config.yaml
model: "image colorization model"
arch: "unet"
activation: "relu"
blocks_per_level: 2
eps: 1e-08
grad_clip: 0.5
Rows from block 5, named by matrix and row number. Rows with one number belong to one channel. Each number is 500 + 40 x the weight over its row's rms, rounded and kept within 0 to 999. All counts start at 0. Numbers have three digits each. After the name is the row's rms in percent of the matrix's.
# convs0: first 3x3 conv (model.mid.1.convs.0.weight, 128x128x3x3), inputs 55-65, a 3x3 kernel for each
# convs1: second 3x3 conv (model.mid.1.convs.1.weight, 128x128x3x3, transposed), outputs 55-65, a 3x3 kernel for each
convs0.28 101:516518500497517522550482462406505465536522513533506429540484524499519470512474520555498513438539526398458535440490518503497559562416477510528452492442529504570490514495485494447450503473546512471465440535537539509432500516567490545476494506529549553553413473559469692567493488474450510439484460545
convs1.28 098:457465476522493445516468575538476456468461496504438543558519445503490535512520475496505480469429445494431477512492546506481528502481535506480455501478499482433511477503500552475552469553473490588517513490499464475437466462479436447393539458496503472505518460464469461536458470441486519506477543470
convs0.29 095:483503532494547521555513461513487453501470467476465497545454485517526493480496496415493496472515513466474527490513538481486523462433503538473504451418424496529501518585504513563441565567562473515464527497433546424524505537536466478510513496486543494457478463547478509519469504477466434532494450506
convs1.29 093:504527454485459490483499474445529422518518522519457476513460485403512499510472530518525445557524479469585422499499512494467422483531494477422515522489524550479464459461499460478509444497481512503493494574560435487539497567515533464493501524575458519481468454491511471545507480470486532542463520489
convs0.30 101:493493519506530524546485438520507490519496537506461479524457485465487530449502499531489456461559495501567495464444460499415480544503447459479483530500486476461498479494499453431567443497422513508442504481481499479574488486480457485543534577439502447490458453491523520512545524517520446472498481526
convs1.30 106:493519574500486432472413505566528567532514506516538515537485505495504503497509579521515569553530491423517459547442465581437468476491507488472498447463489485516496459512530539562578501587586488498497441495496551527497518479453564514530441480471458478457457462512507584551557528510493419405508465466
convs0.31 113:488499493464498499478408526451513477494563503536573504494458554489486484468517472537518473557494507529495539511560421482458563483573538523418511532462486470534397546443508480423530500453503537487539481457480480513468550512463508455512442507482505525431513453496499519564494530526478490454454485433
convs1.31 112:480474512478514521552499491458495542512503626432585614518483461528436458540508459499499467488487552488505484522516450489471475518426475513480572485553515453546517510504467542455429483487415505451492508518464471485534513540473515472545421519501480500540500475498512502490487496541528488463525464568
convs0.32 102:509487537501435527479528530562532509452504493456452480465502485543479511513452556471518456492544588608543530569502531536564497423442448560508473429424408510556518499558459527607457492485544499522560444515490507585473508558472543481516469521509456492464463536527530514460458544474462487493471516444
convs1.32 101:495488489549549506498552500519521460497460521484475427509634448467461576526392530539476471559480536499474471579571538537446423504470513482472492553523554466447484546475536492550563527490555503458482539500467532451523545518466572480404536558573575480522460485441492523552447438473506511547520472460
convs0.33 099:522517520467552491530427512547479530426581562516519499506510516444514508488546458563459511488538449488442527484558491468527488533502495495555542451479478550570493532573415462525499465462506478525530500549516480552461442454468527595564509478534559550485483476476597464493533523470479499496617517488
convs1.33 109:476524480530482535503444495491512526477493513455560580544587461539461545508463559552496540488570462541479432477534449474506512454507572415545498513533449509558543500570532548452444508531464461517513510446495453535487560457475454532512531542489498454448437503530501547531440501499567548444459509473
convs0.34 108:463516541470479466507490477535436572511468450512474477472523452532522490468544491479490566530505469467477524422505514397527401540430433501539517514438464555518532486486542487530485429491478497472615498588493531557533554467540521527527453506529470451556513541485597461528530540516523544610552560500
convs1.34 095:556492533506544539441506441494549508553539576498512499495502487554535473492465521481530544425535413495483505524571487502582487549490478478494531405513508482553535522442493543509511535508534444469535549465562439533493463532510512477505441501395455541459510542476528497588445529527419473509521548409
convs0.35 107:534491481526473458497399531525522507501474467508456479509442454473438455540487458494450460461454489531486543543445533559521504513542534540533529548552546522458477495551508516523513480531507478544509452466462519495463485496489534466492468464492484517517548629510506528465505556539506505539419473487
convs1.35 126:478528551441449515504459450531598557522603587503553525488479446494491460485534581524521477482557489518470495528523554532511457504514494494585554527528489477474422487452519412421434447448448517534527498518488459512498541563475528474466552512460549517537448386482433448469551585524498511447530534502
convs0.36 092:475506482457438479478461581454491491559537502527509560443511498542465491575457507518520466486542557504533514552498470514500469551461533475517544489544520451494524439478518537576535507518518517516521465557513476497507476467544467540507492503508539484478581524482495511511492462468469532604419504494
convs1.36 093:475542461499458489483419432473405536571446475503439424383478543503546503488451508493543519430561430500458483501523486495511440467528513543567450486515493501503472513533437467524533523515494545542511510483498462568485538502426457527532520465543408517450552501558533517532504499505515438442488472486
convs0.37 103:484474507508532489519446523424504479492421513516459361489528510530509523453434536505476486434478487518443434475487524528472527506454461528499465514523530458555501520493467482477450477559524509510531509492475454514449458455530486481479489534444544469469500532417515480555546494570505548558467495513
convs1.37 103:499502514527541493481502453432448519438552531466565606535485469469563513539530498530567522536503499468499495487524468443475473579517538507521425447513478510505495478548476476451523562449514517518559487519457441522471451438526529556512473496559412469510463452507478489496624558529423486470526484486
convs0.38 094:478536498478480475555517503511525487504470520533507510512452474450532495455492430471497507516439475458542518502521494500469535486471475495462543465497453447534541490462526490537473462491509476511522471562486541503477493514465543532476492479489477638461545455582477501541468492546485451485498480449
convs1.38 088:480567526534494526454536448495388446550484439500439545498491533445488469495522549534483507493506510492540483438541499464540566537483485456479551524511475466452488607478503566526496482509502528514486480466507521450430471517388644455515477537538455499535473534483544467505497539517534527495396480396
convs0.39 096:488497483515566468512541510486516462504504452534554412475523511464524583500517426500453498499475504475507527560412507453483553493532491457462457446456455477510520551513439533503519567523458489518497466473499512457491509513535575476534537552417522426550526568576456558459489528414500511477568464504
convs1.39 109:536506487540531508531469460548428603503512597478463617465445514482531490510510534496524490461561526511493525473508467527409486497434470496511490565475550495518579484546498488525469503586402482514500483484497477454505512494526515501510526510504469490542512492515479588492536503505500504480480394455
convs0.40 109:517454548506519534459513474536441508481510527539542449497506481517487507491494535545539491498470502473581446504541443514519445502478464511529500482433567523554565403486420424575465505498543481462528506473429444561528522452579566589431449424530488515526488556522506552448473498536529512527500461470
convs1.40 097:501467570471539492511600492528523487483495491532542478552486497585580466528471488484519490478419515436546481547596486545586604448519532432461522514516479451487535437449505454525524448518530456437499453593442501504500500551399439474462485484507500483547459552502499520469556577561468643485449455483
convs0.41 098:491485496455467532521470534519479512542476548477460551511513542525503548485469547511496483589521470502531483461501453505467509514474490473464458500444516468470511540463427476539531459516448551507444434520514438526470477518519495519507536508492564523503454527559517489536556451515483494586523465483
convs1.41 092:454457519539499546483465551518470538484496498468568446519472432505489484470502466489505511427496443518455463543490521483526498538449502531445486517519457476465515511525487542491501508454502539467501533493559425523408458477421527476411493502495520508509614471510493490508470467568545448498492531425
convs0.42 107:449526399496434568449529492499470485505513500533478529543472524571493539490472428527481549475452605469571462528511494462446519460534468472449471475530440532505578521486442526501465534504532533527506521560511450473531553443587486493496491426564550515516495489397439541458557540465529532573546490548
convs1.42 098:468422572521521448549479457393467495575547389543464520527512495461535459467432469485437566478437479494569491534563438516536511479499467465502506500512409469476532546440467465475466481521518461445523465523492488470484456483475563462493536510426511543477419483483448437425542511520427509488509519417
convs0.43 094:530490500457443477419479551476493480509495495475455492504519435485555496461481461442551505425447484481411549519486541513490566505495515489453501541513500462538545495509535538498490452490440459485488466535505504507484528483528433465441437452492507484484485459495503497570463495480453446455455448505
convs1.43 099:522497513542545500465500504518490416516529464556496521557518494534467580489490472501445451493548490536514479472479396511495461560596508552506483502511505499472460471496507539528521526538487550570534563555521578512558414481521571485495493507526515538479525621637548472513481520540588559507526556447
convs0.44 105:521445467536412505536494513503516477542511531485463614522519495532529439478538511466510551529489474545512463563441444524443514518457459509546442509465517448499442460472447568482410442459430438497550511540518502509447594564492506565474518471530488531479526589460474563478471541449585525533525543508
convs1.44 095:448450408505514546499456516551481509550581434508479506528565550480543519468487591524522515510440490442557567432477482466472523532520487503490450516455555453443499511463524511499467483427502434509482440480461555490526478507527524478503485504541460405505506477459444522487508414512487448509557500512
convs0.45 098:471454507517499520482481472520519441476464513463505483525504452518462514554473455480505561461458509463508478494443570541469555491525522520500495497513452496419488507495529499450498487487496471515532499548442490489518548510478483437483512505518497479556517501492544561502477464568519482524551550487
convs1.45 095:481490498452449462538553483545526492505561478534472519511516519478496474436478492565483493523485530458525491438460560501517477542440470471502468539459511513549581386514473461457512516435480472505511464462522480477498556530516476581508482568549532452433486401492521555475446415498407458508448464535
convs0.46 112:539469525483520514529455505460467491531546484517499534501525491490565506525563431524560522468484464466450513508466501519504536447491499477485515543507498505536489454505421432624521438505471592488470457504575486560509512471539454543522517527443471494483528481523560567515491482490478492562424512503
convs1.46 110:483558501516484493466512486527581435516496499493515534499503504575515449455536512450446457466487528546452476490425448484460492498482542515481466469517486520523526496457591456534448537520471489480540474486487555459458455482500493452552527515464500442479453563542509588507432524579467451526493527476
convs0.47 094:519550510427482516518493526534453473506527458488495570468531486490541467479477487487506433510606441481529457538472512546485487600447471492500490471477447533499490398508501442587491533465481493489542513536532520477447465464511502478559512502520535449582508430535512449456519490488529527478537501415
convs1.47 094:432540477468492468515540481470443528546435463562461456505537484533532434462518514473458526473428553562472461480533483504464501446504453458463541554498453468430550516476479524550431509522519541529559428394450528490528557461489545567466550514513505461471454470504474511492470509489525514500461464524
convs0.48 101:507569507491543423464500486470512465523462474522550544514501505540502492496464496556514516492455545546473465514488505509434486523456463512466505550485452483544479484455526524525581526452471538498429521436425498499553508539544475448496453414525460523512479517525503486494482439509548591496506456515
convs1.48 101:523466502464536479508462565451465481494462459443424510479448564417524459410517449549506470485521459450499547512512466512489499467522500535475417493507505487501463564533476455549470522440517461488430570514486472454500539551548531475514545508593532494536510493510573511499475494439594474512534518445
convs0.49 099:519487487546471520471529573512535486491512461503500556478486442487499551467457524534539503505488474455545540480521504522513524484479483551474463535548517505522551505523460483521519485509504507488560513502527488497424446431571495541494516447471548465457458516520501505541458516502520574487489482497
convs1.49 096:476483552528481497573473471495478472420487463476467497464507479606489519515484438524562447486481537497500423518570513516542479518484570470478494506482519527473482550460515503490532514470441540555489512525397477561494443463501543399498543608506593521433516478544493540486534519524510550510446495539
convs0.50 101:448535510536483469503481496464471445485490446528443434507515493446467551477594474524453469456529470503501523516493467532525532558523493487534509580473440471485539553552509519425501478457461450532453523513502474467507516464499499505518481444508435548522512522532578502535436514528537462457533552564
convs1.50 111:512553520516447477549492489480514502556449421472464525486470496473531491543508493514520508458580497481521475478486462456528478535428521449514456506476487506429518483535520434449512555533485437472507480509508500500494492559478485497595505509480504482495535490515571508501472475435403454414503445590
convs0.51 091:491488492543503449515498570503522543496456460432497538497507423444528519510584447469483473534480527519508561482542538527507458548544506530522531492506507541530508584500524499489478488498472526527580540473467521403452487544520550462536476506488493487506435467468472495457481439478456483506509522480
convs1.51 095:505549581519493476489495510445448544574516482520435566532542474522533471526564494503473488512457496476504509581445469506486513446460490490507486463527518471481461466507454466517538462511457499468520503476528516496549497551492488610439597488531504486520493596469465480496511505522463546510534545512
convs0.52 106:466444516513474449508552527510497594518505562513532515479474478458566471488522483463493537526487464457493480474527556437485517450480506495510532404465555518401519512482479542500516505523468492474496551498523579510472463581565493473537522484440456543501426540516545442515490459552562473448528575541
convs1.52 105:504523469423473517476470523529485448597484470439581436477499550563479517468505541456497460496529534494519441457543577494563515498523541439491497531492538514495483430512546521528518489510535496525504472441558447527552507527491455499458450464504520494475484526465522478473444454518468507460403541487
convs0.53 084:525477552455518513516543588480504489474514538529430499468475528467524477440504463483469507500576546467514468499477541476459531476516515494502520573543474526499564529558494548552523535619568613501483475393501533533509554510498551537539502469482473487492536495550483586488519481545502540511430549482
convs1.53 091:494528562479380533494462482481514478435448503460513457462463521452485496441430519480525459525601476477525494413440469471489473463493460480487520483560500520513448464487523457439535505565570481526471482466515508483466499559455514512527526538467462483482445527508442507487497549495467451414481494481
convs0.54 094:540516492534469477498508459512515554571481489498459500505514536538570421460537539527502518535483504511505460467466540442491502459487567477514520456447510480522460469449561507495548616611472522423603529508495512536497480479434493441482475514507447541546527523522496438585430469529439443499535501452
convs1.54 096:474536571482542473514496458539498477555566545496476474487479451475550540454569501523482512443473531546522489504504476548539484536512560544453508479521454499499522433486594445466592465556510508480439576451479531449495530505492486500486546503523459537457461479538413462579450511537475533489462517453
convs0.55 103:546495468554486514525608535464470533512534460575486428492484537513470440585510481499487570542516528471521468505610417483484468445514500462533568444532444504478517515465520490451537447472540424485468498468526513489486494495464460522527473458457487513480497541527472500555508471477520475465524545492
convs1.55 097:532571472508552495587518486506490434423453532565445521473500457494432469465526494562506501500487524496440487469432435515531510510518549512573450511471510519501453523608392513439522453466524572567450572468540492494535511385550519497492526499515589514412534494541454520495545499499479423485518512475
convs0.56 100:500500522493491498553472482484516541557541548473553499497473470565452474485512434506527508472529517532460468502501497484508543547541570476457533539480563525590532536511493497504489499472445524559524542487468449514518497464557534454478397499492473517489520586487451492509554498466447521496503532528
convs1.56 117:527482543524459483472504478477445637473444583523436494473475566399528518515537488566594495440555542486504515480465524470515509498497566482504462476510497504524489525469380498509429525506449548514493482530488459491554458439489534453489475495527468405512493469469476498493498451467556479521499449539
convs0.57 091:528478516561556520517455548555466472451451498501441406481514485463481486438505473499523542472516483509465571530511554491529587503491507525450438526477383602516480508532509505427491468487493561493521491529492477507554519505527520524482499467510491372484572509455505545545474544474459438475549493415
convs1.57 089:531505461433494427480504467474591475521467540568509547530486473445487544405505475492451521488525481546505496458533560519441466472469438514446534558588550460501500511489483453544563555543489548510499489488560487492431529479602546573463480506509524492581507510500550611518529530508544447558483474458
convs0.58 101:485533507432511530479487505546564452509454467508486554475528483414564510512506478506486472453432494542480567489514573478457487471474498464467496479488515454553510478493506454579487467566506493503488497454458592559531447538464522499532539484492560498476508543504517433537510544539478520481506520537
convs1.58 096:497538515555473486522488494529488419545543460460520468480448431458476486551453540490498536472569496534466424557467496511611434526550510477425529504534511501541501482480555545553510494508439492494490509472490445526462562545554519532469484491505465505510575499485495459526495507434567555448511573470
convs0.59 103:531436522423485543457523509479539564522578459482507489543495522543525487532500549494481504417517496525535519487462440465486504479545529466507503476492541462494494505520403463368519519497505520480481501530580499649477500501482483545421495449501505541452458596576478475477556417577597474471505539452
convs1.59 098:536503525468559467517453475511513550519466425557489462463532483512545522522518516467505484489445542562518484546571469530592518460560481532501487517464431472485565513520452473461516481495513454451407497515475519477485532468486503523517427524510529512493487523489546549523532483442523414445469511532
convs0.60 102:469463552492551492454446542507547555508466445509441567500465503487568508574507527437515549502523546555423539490565512510448530486500504446468493499516603457521495486465435485578481514474456465497470477559520521461470468519582483513503554549482526540475528497627524445563486454471461464483480468492
convs1.60 108:514536514506466511464481528457535495447482410395475486576554538556509522498545513521475511487542538534503512536457470532436470459497458508463512523500462519505504551576601583564498627540468481470510426524473462522481471438420478453519509441508425447488474529524526510499495491453440472489466384454
convs0.61 105:486570498499493538576492499474419461444484504504530494444554475511476533459498530504459534522490558511582488514490499490405497490482461527510502468542429475497552501494495513531445533441508587573473502570437457436546489509509515476443528561463558574491551484514544560472493457487504523489485522456
convs1.61 099:476521385495488459396464500593534538506552523508547560459570549513522460538518516441471501538470545571441507600443528514502452454493469455465481520574490514467545556450443485470471474447531450457544504528472513497480506505510474480535502491441442533470487551570446533480484479448447540565468496466
convs0.62 094:538529527517555580542512491541596506511523564434391557538467529528521512520548516517573453453504546525555519503591543504500475467466463533557466444531515435507490474499555498475559514548502499432434487463547526537464488508531498521578430450484433537503599501465477534459566483515409539505493462492
convs1.62 101:475553488461574582551491498594453444433489517512407526561551574493429538514458451504439449508554551505561470522534570529442414530405528518461539511431515541542529452550490578558449524462508516424474529478504502473585472480617438505539550503478548559500559466517502507516465527561542506508497466467
convs0.63 090:467485469522469490474600538487495469481486473476483523483543458521612543552457465533559520492555546495465489480498490479521578557557511558559484469547496438503498573515442477536512445470489477510435523441545490507517474503477488489479468412569556506454468564538540521656518483469460530549478485476
convs1.63 098:488481435500522492496480511458445468548498518469469453560475535455545473506533485484471492517487493502466501499479523423551482453551448539391525457506430523471503481486510444456495501586519481495527455472447495486548453548458580572529480464466495484497507495510545544517471488474489466479477465430
convs0.64 101:547542436436514516536525549491491529528462455461463499517482558464512507563477500494456537533555571569451480516460459446544536474498507457532514456444497485458456498556446534478410531562541529486526507452453477501498519479531479514506514513516452533552537521432523429557493504549535485507558432465
convs1.64 097:493466501501516521542500491517559559529489486475516402474511539531555586462513501547491544492478536544562453609496485419435529435522585531551528552532526494534515469480480496568443542468518548499504543496501496480482441472501480539543515555514403486478590520514513540503507584472533499522440542559
convs0.65 099:483465542512516491494547511429457560511580513567516575454516422471547539515535485512535485492577481477520579520423577491472509537490463487484527407577510487527520567533433482498564534551428518495508552508546527603472543472516480526536518448511468488549473514517454423573482441536537510490496534481
convs1.65 102:604555473433541512543549466410454512458504483410569508524485497508491500509477505457495549527494527524517567583498514522550571534499409465486516487483499535404458597459505548470449498456493459479498523483533433470502464494488402510515473472482509507476510444520475443507504539500556507534516476426
convs0.66 090:468503442523557540507544589557491468493546449495536471528546620450570549454488571515470487486535498511468518552556427514456453445438507494476540487489468506486485536513426537440536501465547493529479532470561540511449470502520489520399491449514482541504509467484479463529587504532469500535523578524
convs1.66 101:440503485484483475571486504524496493458448450536512499467430538533424542564486535440526515474586509488518497613399566536518525534475501484562479479429496466484475514552499583536477518567501540510422513485494503537481412498579453506511473459486500443515501425512452524476547473470433537509536473492
convs0.67 092:464537546518473530503511470509549445472526479504437407488492529510501491543531445525485477454502484496442474546545463528562513522529456510567495435514520479426548491499443508487573454482568449538584471568535516444501472461571460498563529490451529503485475558527425445531508490486486548485468511538
convs1.67 100:457473526501497458489479532490517514515520574502415512439515543457442549535475510541524479475556532444486516475457513419469504500473563431481492530493519549508458498575497488541532500528486461498458414495498482460508479590465486590519446471545487532571508471493538412555501522628467475491481369489
convs0.68 110:529533472482422510469429508506468521519535448516464450488505482461514527511424511532429446588432530497491545405486507452481537547575461490459478557495512461602516467491470512595536515544492562513578519527543492478492470566399472602497514562559486485506532503464412533464489507472559475513537501483
convs1.68 109:453540503536417447534504481519475494466505484494448488504526521476503499512500507511556499453524579504427491528450422444520508539468542533504496540491520519511547511418518531443522552610455521529502525498515524532567430544495492508498587473451476471498547508528540539522495560480537421471529528464
convs0.69 092:491479515493511553539551505519519490488472505490469421490491450546446497497498520492519465481482488478481455478475513473529494529521514555471530464421458499482533535459442520496538555499492556486528456544546494514572493524432506509456477473536521457512561491458509491486513490547467484416541562450
convs1.69 092:562514506587487466398540535512498549586498558560450491498476516503489534476437539456506502511480545492434532451494491526454500536564482540469491467545483517489446543489495539515507515547513499542487474445497455493479429514508510492535459535475518516492518436452505458565488536396478446514427387443
convs0.70 104:458481512457482499512465512530530530528493489471427504536584529506429475538473508481474513452530511548477477511504495550516527461458481428466481490476500490531507460499519501458616518503428486470472480430437523524478517507508490531565485424453461481627428455500562486638417474474473442446647602633
convs1.70 108:495521496509546472504508542597615543414466435522541514516495538452494511512489487505495405540463534442519539466494488519466417440478509543542484529470546545486432466506516507466508547523521550528475480478454522542531543495520452566477511411517434453473481550473556498536483505502493406445508472477
convs0.71 100:482502520452508549494469508487472488485459540521477477550492465526529495514500530496484456475556508505498484466561462531451532483485488490519507507580525517521478513522503522501506513521479497470451479544548489541498467472539540569457502426498444505455532535448515454521575520560499543438498490441
convs1.71 101:484467497482479464543460484479503441487537509524529520440496524500543532497506470490525518513484460465490510506503532485569483406480458485443438560455463472532495491487542504457517546461516520508452559484505470527472563538411536497545498468512475444492441521526453502570505512487519476429533469520
convs0.72 099:522473451488485554481515513494543539518525470542364508480472590541534453467493422517537537489541512461533508458513562527600423475562509505532443477487521544558546507504528533521478445535479503518569529475484460580532529455456519551501542557490509509475489501457560551495467556509532475508503519568
convs1.72 095:421506533453552489482509517512563536497461506551472513502478583549521475503538495516374494505427492572535569481490477550511466466485484495536531479488496516515488469482427454548453476519533511511488427470530473507476518458404505391444483481504462488541488472478506562476464438531447475525519484490
convs0.73 099:481432493489426475472487490447477527557449492447494418450509554468522533416468483522584504481516463478502497548443468478515482506474549530508521493478482501501454454504452502533508504578440530513460532469495509541524520505485486502465563490475481518511480574513459574451474470498486451513482466503
convs1.73 096:563457501463472541500503546521507541578459522464483561465458439410495468478530526465543544537497522465531530547452445440534509513447466471523473488483528483494490539495536534521494488491546522474497531516500464549503458534478589467523525468448543433506536461518534452549489500510575476459502499455
convs0.74 105:484525541524515529496577519460461510534495548479456488547495500442466481484465512490547525485464476487404497519522543490528541467471507474513486479402502486526516503494449497490486499467446464523519535535487481471514576577523551571529507481483501495537495463543447451515554489505394411465495485511
convs1.74 102:501497519504475496516538545495517535453577456517495519489423521465536498516487478469508460531517491498522551539499484461510508391518446489425466449473475467504461489471486475479505483433476483482526515532503478522505418426511512511461460444485430552458517490516491478520514469514532612525469433446
convs0.75 089:481499442585507518532495527502479478504481519470510502511414585438498546551540495451484460483494466514493494468529496513484490509545492468533456546510479446507542454460466452460456488555471512530497481521442513413524487571533456484445510538476493466484421526457531530534500433542553450503553503466
convs1.75 088:517440550464461501473473489497523455473484497418549429469506509481552517461496475509517499511491517489474520484613404533512459520467524538509482512539475527530497506501538567539482519489549469429496555477517449489516504537502502452506499466452592485533485487467486471443495518519490502532483569525
convs0.76 106:471495524470605582502556535452500491534493494491459518623475514595466502467542508527524553541520505493547572599544523477501498454459480466550480471490465467511457514474468487501511452489490518517454499577503562495461465542515602511594535523489512471462510506525551552493518414479520504543558484564
convs1.76 095:488487490458572456490485517552482537559531557453515461523563512472588496463519472521478569536515431564490547472557477546602444486464405501475498533514548571499528517564553482616453517547493467526551490515465512493561574495498502474477473530413484559502516405441443504554467550541489492518552545546
convs0.77 088:491539485478499532512486567519455464454521469504515518435478480519513407515519429505452461545501483496535523464540580448531535461494471532431495442440485502460548492485549432490490515465433514448485491459531496553526554536551514436457489531512460450508519434506461490475549531480418448501471476522
convs1.77 093:540468499521484485487560519457506508509479496437474484478517479504527467384517456459456539514553460565559519459504462566552510418544537518463496510492524547533522507491496518456524476427500452425463479514523442439509479478476557445521490473434520510552497502500516432526445491458545523544457541526
convs0.78 102:507535499519537555484544548479447489476494460416520505585413455451471545487443512496526518504543524501477464432531465505558534477457546527438583539528474473512489424534475499452473505545496584537426475550626494499453463544513471538480484500429484551490521504505487442445534480473565523626497543463
convs1.78 097:525484498533421514437428470530495488563528444543534546438551501567473590519487482541509479508456501531583461477541540509535507506511520487492514467465481462492520492488508499459536447461512511522450480463566505502485568498494453519428508520492629477494507497565513491461500465481455468561521549473
convs0.79 090:546488498506493533505496550502453440490456533490467482479426452540496489540533550473505500562507452528484510437485560398493566455534558518508466513575443522540520513486502477561492516501482527533567458476514386463483573524481499551431477520467488516498533519519521485501498463563527451489542438483
convs1.79 095:463519530475553511573604492529564452522514445530510470469589438495539498447498502483496531516458462488479477506450477487501493464535495508498540526487489541479433498526597533522556479482507481545517525490467456527494549482492470571510554498477484547499541528507546521411464561472501509489475505495
convs0.80 101:473463457525478526509467533476482469514406496531490470514521436525472441520547456522503461511434568517558470530420519434452481484432456397457450418535495568407540457394558499507456443448442426457473465543475502496503465497574646431505525546433490480529461479525500485432500463550528480448432511508
convs1.80 098:538557475529573517418564526448471475541427479494433450529554466503525499539537539481458455502459482500455502510522485438510531555563482506522479530475516524482477467589529446567449427547525515488474486552454548494515491493479531470527462510527519493493533508497533441565438544533472556541525568472
convs0.81 103:522476510497480463517544521541563502522460535476467462522518478559446502519448482528566522511505539509516485520547528488467500456452434493409516531483497475539508477521500542542509456502408457505553466554530493493502427468484504507522530551463459498501470546544500518451493515463451536535489491573
convs1.81 101:480462450521540455502566483488523544520500509509448478481545498513469492542507540525502467433478551525545510521498483629575504502470462486516499505471527466487459465567459474533518510487468484518460536528508532499494447503423538469517459508467547505469527539467456517485493380543600533461495435544
convs0.82 098:530542471493459488480452443499532517456463459498494527477508537518440481542515524449563487469481610560520478488427529478433522510530523506551450514514481519457534512513513566530539520472519512556442508527507487491583504586440487518496496504535508518500448530504462469454539536538554544485461439491
convs1.82 093:500480495478536386533484477472489458556511486442499507440538440512511539522425488451520516391492541464470516516507516518523536537598534565483452503569467491551493566502447501515514579518464453469490451442427567527534477402452541482543502453501435439477576481511509508441502496452521488510496502519
convs0.83 101:533439492449534520425469474550561546537589439489407507516534474494516481429504476500438490523521486419494481446462463527437476508452481483553440465513414534493456504463464486507551551547475470465504409457457496494483402496500480528543452550499500457504495508492507521491523480482414492535547608506
convs1.83 108:513472519584492448513492469516467494570521486476491437472547503480497464522422497510504488501523515510467498519502503481424498512459534444492526470483476498503559403555557567514453483502511459478525537485539472502514547503475459480568532570411510498472476478546537486511488484580607532474442519515
convs0.84 106:496492396491519582531559543464512521372516499490445521511510543486526535526495484516450370496441547478581530461535446435516514563570464441435548506508457509494479460548546498587488550423456510479519572496446486546525458473507478518526525587451512439511541518568459500541505555468483530492486521510
convs1.84 096:539534476481427494429405539510623472512480469512461510475561493476464469498493519580502395467525526550531500505437485496440552502506565543529500476467496530475556510454489465417534541470515504455539531529503490447455482517480525542550437499542503443528465500557534457429509538543486484506489500536
convs0.85 108:501508523546498485541486507490530509446482482501548448453497421444579499440543554523501487512443476489508471477533452487461473479551481494463486569580458496568509480534501483527494441492478483509501468582583464494502523496544424493525514448474472521474584530517560517598475480521506506526527531476
convs1.85 104:538524486540548478469536523564497500534545598461522502475487487506493520467553507467518525521478487509510491466517484501595564496488494493502545481557535521460544540445565521503514501356482482417491454416551504454525490512462546609568523504529549580478490506449516416446507457524429589540594539532
convs0.86 101:478528509514446467446477523481513540492477423521474514524476466515571512482551447535505472509467484496507475551567525511533518540511510470500502502494499512548506484576448503463490491517452496559544425488483510562520451473524477504542446435500472567523511491443495469468449522472557487561415431492
convs1.86 103:464446485467547514520614552428533448443538568463541492511392518488490512505527526518553476506445503499531471457506577538557542449472481495465490511526502452466501475422447488469512536531470558448479488481511500458542475565549495507521460512496461478471486491441436477446486449483537522538479468486
convs0.87 099:501520542539535500495547497478442451419482489451489522467476462502576507453427499549500519415387517556568446485492484549514530455477482491527486410379504577569511521483550575606463593526411450493509451549503539436502485494495465499497529507570470538463530576575529539460515512493449458425469533527
convs1.87 122:486483460558488519435480506398516599470397473500473508495509524490477442516499517504553532477497559496491511533468488516495436510541534531560486472462503560495498543504466437552569527491440527518431471467545507497520487464528520507455537568492483433458500512535497501489515481500466478512445504477
convs0.88 101:530477524470482466567433472449507490388559492469599482516489489496559505484497536417437500503524501486493514495478461554533525518540515475517462485525538521538441525554522493531548553481488445445496425491455390463547538533535487471506490557505514557515422480518539504500482516525477494557551462463
convs1.88 100:499494504515504577507456503506468473485436509543520506498414491414432542485470448513478480543433509534527533418495493424486530438484510488437476492459465469491482441504416514531517373481512472466491462501537514516584429505552430422488462483517536514499480499518463502507486486438504514545504452566
convs0.89 109:488516516497557546514439591511468507529430504442506514580552525587539460448465445501548457469565488522464529485553482514457503462473583526493461417430543550524519485567484519462537561467527526524483458527480512495568572514496451547538473458466453486463576532482421486463486479517475555556508537510
convs1.89 102:557561547521461489507504480477514528532540451477564509536457478504521519464553500475490463458452463520511494464460455428595545474540443513563530454488546510569504534452502499523511497522613497507503447505512514505477463512487530483519534468482523537544468473411499467504487496433518506573501564556
convs0.90 099:476542476503504518492475481499445565465555501516538547540478499495554539478551538467445508502521528493472520448504531540515539466541495451526540488489500538422439563500449515375492455479493484533493443519418453420427505544517515459470551464616479543523500447484473456473510473477495489489513481527
convs1.90 095:505551467493572479529517534479514503544551506463495514422487482449525509554539456508526480518449579498513509502466455487510435475528427495480463485550561431498506571468509575559548523505504451495499502481526496556498480509537449482467479430529528408571536530483523532546529416417539439494511567474
convs0.91 103:437472535519516509558503474518439507488441469460464505529478514484535455528520472491517432544519484528516462486555538544499547508518452488565493568516458510449517472483495459506486489497534482413513502475515563493530469537518510438434528486468507499540535498518545459506485473451455469461484541466
convs1.91 099:453490485468567493406518526497561443485538498489511527496586547509587477472556455469439515563506551479474511519533472476598454516574547481568523504496500500551568437432503445479484481544463475537426516582524490544557535548503577464468568461541470501526469524500495549485466537493544524534463560517
convs0.92 101:470489537482536510509491514476534489510451558552469540522477529397497485512496508482488516540505524499454496541522482545496479503517485494559508472484447471541524480490529491406467454480437498508562520497583491520480404551513600510542467440544530552460459473422484591493493390525378459554535510481
convs1.92 094:542494510549529488507474517523491546498540533555547519539574446447515525489542521497500465476537505568490442513476453493421464451489517443533515476544579561532538500497452510446464522547469559438519529539462491452458499464460494555601529505458550498463499501534547505471490482432494561519458493481
convs0.93 093:499530535421516492463501478501478468490550481507516523488475515446511590519486459544479491505454480475536505515492541457510432479560477502562560515454422488517446532582467435510461496470540547497499476518462477555485458495488470549482417568530482536504532445488441542473463477489489484519471557502
convs1.93 091:466511485466516535472514502509496492507464471518546537523497522508480460483458547515519514540517496516480504530459508535572564395538513532466527482490468457466532485470409429551502529515525477527513469486540484444505515450506540522412543485470495509560515495455405444461391537463520476535467544466